config = dict(
    encoder_fused_qkv=False,
    encoder_patch_size=[8, 8],
    decoder_norm='groupnorm',
    decoder_widths=[48, 48, 96, 192],
    decoder_attention=False,
    init='small_normal',
    beta2=0.99,
    precondition_frequency=20,
)
Rows from block 0 of the decoder, named by matrix and row number. Each number is 128 + 32 x the weight over its row's rms, rounded and kept within 0 to 255. All counts start at 0. After the name is the row's rms in percent of the matrix's.
# conv: 3x3 conv (decoder.mid.0.conv.weight, 192x192x3x3), inputs 72-83, a 3x3 kernel for each
conv.176 106 [160 100 132 152 109  70 115 126 134 159  99  91 109 131 124 155 127  73 136 150 120 167 133 114 145 161 157 113 104 149  79 117 155 135 141 112 169 136 149 108  89 106  79  96 157 115 157  71 144 134 105 111 117 130 148 128 153 161  94  84  67 141  86 142  85 149  96 123 146 158 199 177  86  92 120 126 119 165 142 120 126  98 144 121 117  84 120 116 163 141 126 129 144 149 100 164 174 106 134  69 137  98 130 141 110 105 124 134]
conv.177 096 [143  86 134  90 198 125 127 138 147 147  75 127 153 128 156  81 123 148 127 128 129  95  81  84 161 112 128 132 154 104 129 137  84 141  97 172 126 225 118  69 189 169 180 119 138 148 127 160 179 122 130  93 142 166 106  87 176 189  97 180 154 152 132 129 143 117 147 146 134 135  82 129 148 159 116 109 203  93 173 144 101  91 135 111 125  81  91 133 162 101 169  96 115 160 208  94 155 216  69 128 163 119 163  52 111 140 125 110]
conv.178 101 [114 156 170  89 240 117  96 122 108 125 208 138 119 103 151  87  43 166 137 153 157 102 109 143 137 132 122 112 177 109 142 190  79 123 111  76 111 145 136 117  91 122  73 155 111  77  76 171 163 192  79  86 121 105 147 119 203 147 113 155 140  73  96 118  95  92 134  98  76 161  87  94  67 167 137  70 161 113 114 158  76 160  99 141 145 154 144 142 184  89 174 132 115 140 169  83 156 183 131 130 163 116  90  66 157 146  86 127]
conv.179 099 [112 170 150 120  47 139 158 121 116 120 152 139 127 133 173 134 115 109  99 188 152 148 182 133  84 165 153 145 100  90 138 109 136 110 136 101 135  98 151 117  63 112  97 126 130 126  79 105 100 139 136 166 147  97 163  82 138  92 167  86 128  96 108 120 116 155 163  99 141 164 110 146 110 217 101 154 113 117 145 122  97 162 202 137 106  70 126 120 150 145 173 166 142 155 175 142 165 129 132 138  85 164 134 132 133 150  89 137]
conv.180 096 [124  98 144 125 181  86 122 128 127  86 201 116 104 178 141 195 125 114 135 139 130 176  60 115 166 158 108 152 163 119 132 125 123 159 140  79 158 108 136 114 179 189  99 125 116 105 110 146 137 127 174 114 176  98 154 111 138 165 102 164 102 113 162 140 134 105 113 127  99 142 110 121 141 241 148  92 138  89 125 103 130 130 114 112 105 134 121 209 180 149 136 117 134 105 101 122 126 148 146 118 114 179 147  89  96  97 161 139]
conv.181 109 [111 154 137 134 197 150 151 174 115 110 127 118  97 162 119 119  76 138 144  70 121  76  84 148 128 119 110  94  97 141 128 135 114 146 217 130 125  81 140 169  33  90 126 145  85 119  28 135 185 234  92 103 174  87 164 125 134 158 142 135 130 143 145 130 143 122 173 230 146 127 159 157 114 157 156 140 130 170 122 168 108 162 112 141 102  93 111 121  81 129 145  91 165 101 181  88 144  92 155 168 181 137 170 161 174 118 144 126]
conv.182 106 [117 144  68  88 160 130 165 149 116 122  54 125 160 112 133 174 122 126 111 117 104 177 239 183 141 163 154 106 154 127  88 102 125 134  86 162 150 165 132 110 102 161 110 108 111 113 144 129  90  67 159 104 149 123 122  96 104  97 117 171  82 144 123 116 130 160 100 109 193 145 156 133 102 118 120  79  42  87  82 140 126 163 115 167 147  38  38 155  87  77 137 112 136 124 151 149 123 142 117  61 148  84 131 153 139 100 158  76]
conv.183 092 [147 124 110 123 145 137  91 190 116 152 178 143 120  22  82 128 148 170 135 168 160  73  54 105 111 137  50 112 117 130 117 109 118 136 103  83 100 189  77 182  86 100 132 137  95 125 104 119 180 137 110 184 111 143 109 128 113 136 120 112 153 145  84 141  62 156 123 126 111 149 104 137 158 113 121 120 137 131 104 131 154 140 131 134  91 124 102 134 155 141 114 146  94 110  97  86  71  77  85 135  79 104 146 118 101 110  97 141]
conv.184 095 [132 119 119 129 121 114 144 161 128  94 157 110 148  89 119 133 148 109 141 144  52 127 122 143 162 146 106 142 173 127  96 156 101 100 112 180 126 190 122  69  50 112 120 149 150 186 145 104 131 177 144 143 173 142 132 137 152 139 203 136 166 133 143 148  66 114 136 117 130 151 164 148 131 129 116 147 151 121 160 121 159 148 196 109 111 128 122 175 191  99 131 135 107 108 124  58 113   1 100 162 154 123 173 103 128 135 126 107]
conv.185 102 [100 177 114 106  84  65 161 142 123 190 167 112 115 178 171 131 176 148 152 111 102 152  90 127 154  98  87 159 187 103 209 157 150 107 130 134  93 162 129 111  81 121 147 103 138 181 119 121 139 131 152 121 148 116 107  60 172 125 122 120 166 104 143 114  96 118 142  56 148  96  90 103 132 133 150  81  89 102 153 153 165 125  88  75 132 107  40 155 140  98 136 190 150 123 190 115 130 109 116 104 137 117 152 169 120 149 166 150]
conv.186 105 [143 143 143 115  95  70 118 147 107  96 136 122  95 152 142  81 123 144 166  90 149 112 109  75 152 150 162 115 161 115 148  99 144 138 181 106 118  98 135 135 192 218 135 130 108 147 126 124 144 107 108 166  58 155 156  75 111 147  62 153 155  81 138 124 107 138 128 100 135 142 167 128 138 156  99  91 153  75 148 201 138 108 140 139  98  88  93 132 118 149 142 101 163 134 157  95 148 175 128 180 149 102 139  76 122 139 152 114]
conv.187 097 [ 96 136 136 216 200 110 143 131 102 128 124 134  92  19 125 126 145 196 135 199 148 124 197 125 119 106 155 160 103 133  91  47 133 212 173  99 131 155 113 144  66 141 122 110 142 121 130 145 113  84 162 159 181 125 120  85 131 135 172 165 151 175 104  75 154 108 164  95 149 108 110  87 145 117 154 103  52 167 161 144 110 123 112 161 133  64 147 119 111 112 121  68 127  96  84 115  84 145 115 134 129 134  99  56 145 111 131 112]
conv.188 094 [109 202 140  89  75 144  90 155 112 115 119 138 100 163 203 152 135 163  53 184 187 159 162 125 148 151 111 111 109 148 141 107 100 113 162 144 184 108 118 141 126 119 161 137 116 151 101 176 113  65 101 150  87 158 171 100 118 128  68 111 118 109 110 149 180 121 153  17 148 116 136 156 135 116 153 112  65  91 134 160 114 117  51 153  97 202 177 113 137 123 162 128 149  61 185 100 136 154 178 145 180 115 132 170 164  82 112 171]
conv.189 104 [182 120 132  72 193 103 105 139 111 142 159 144 172 144 161 163 116 149  94  70 128 135 146 163 142  74 177  94  95 112 161  57 154 150 136 127 148 116 149  93  19 127 105  74 177 129  92 115 118 204 143 127 190 120 107 105 142 146 117 118 145 131  97 149 133  65 111  62 139  63 114 123 120 113 135 176  58 183 129 125 107 132 125 123 136 101 209 111 133  99 115 131  89 132 138 143 100 135  73 147 117 132 130 168 157 127 114 112]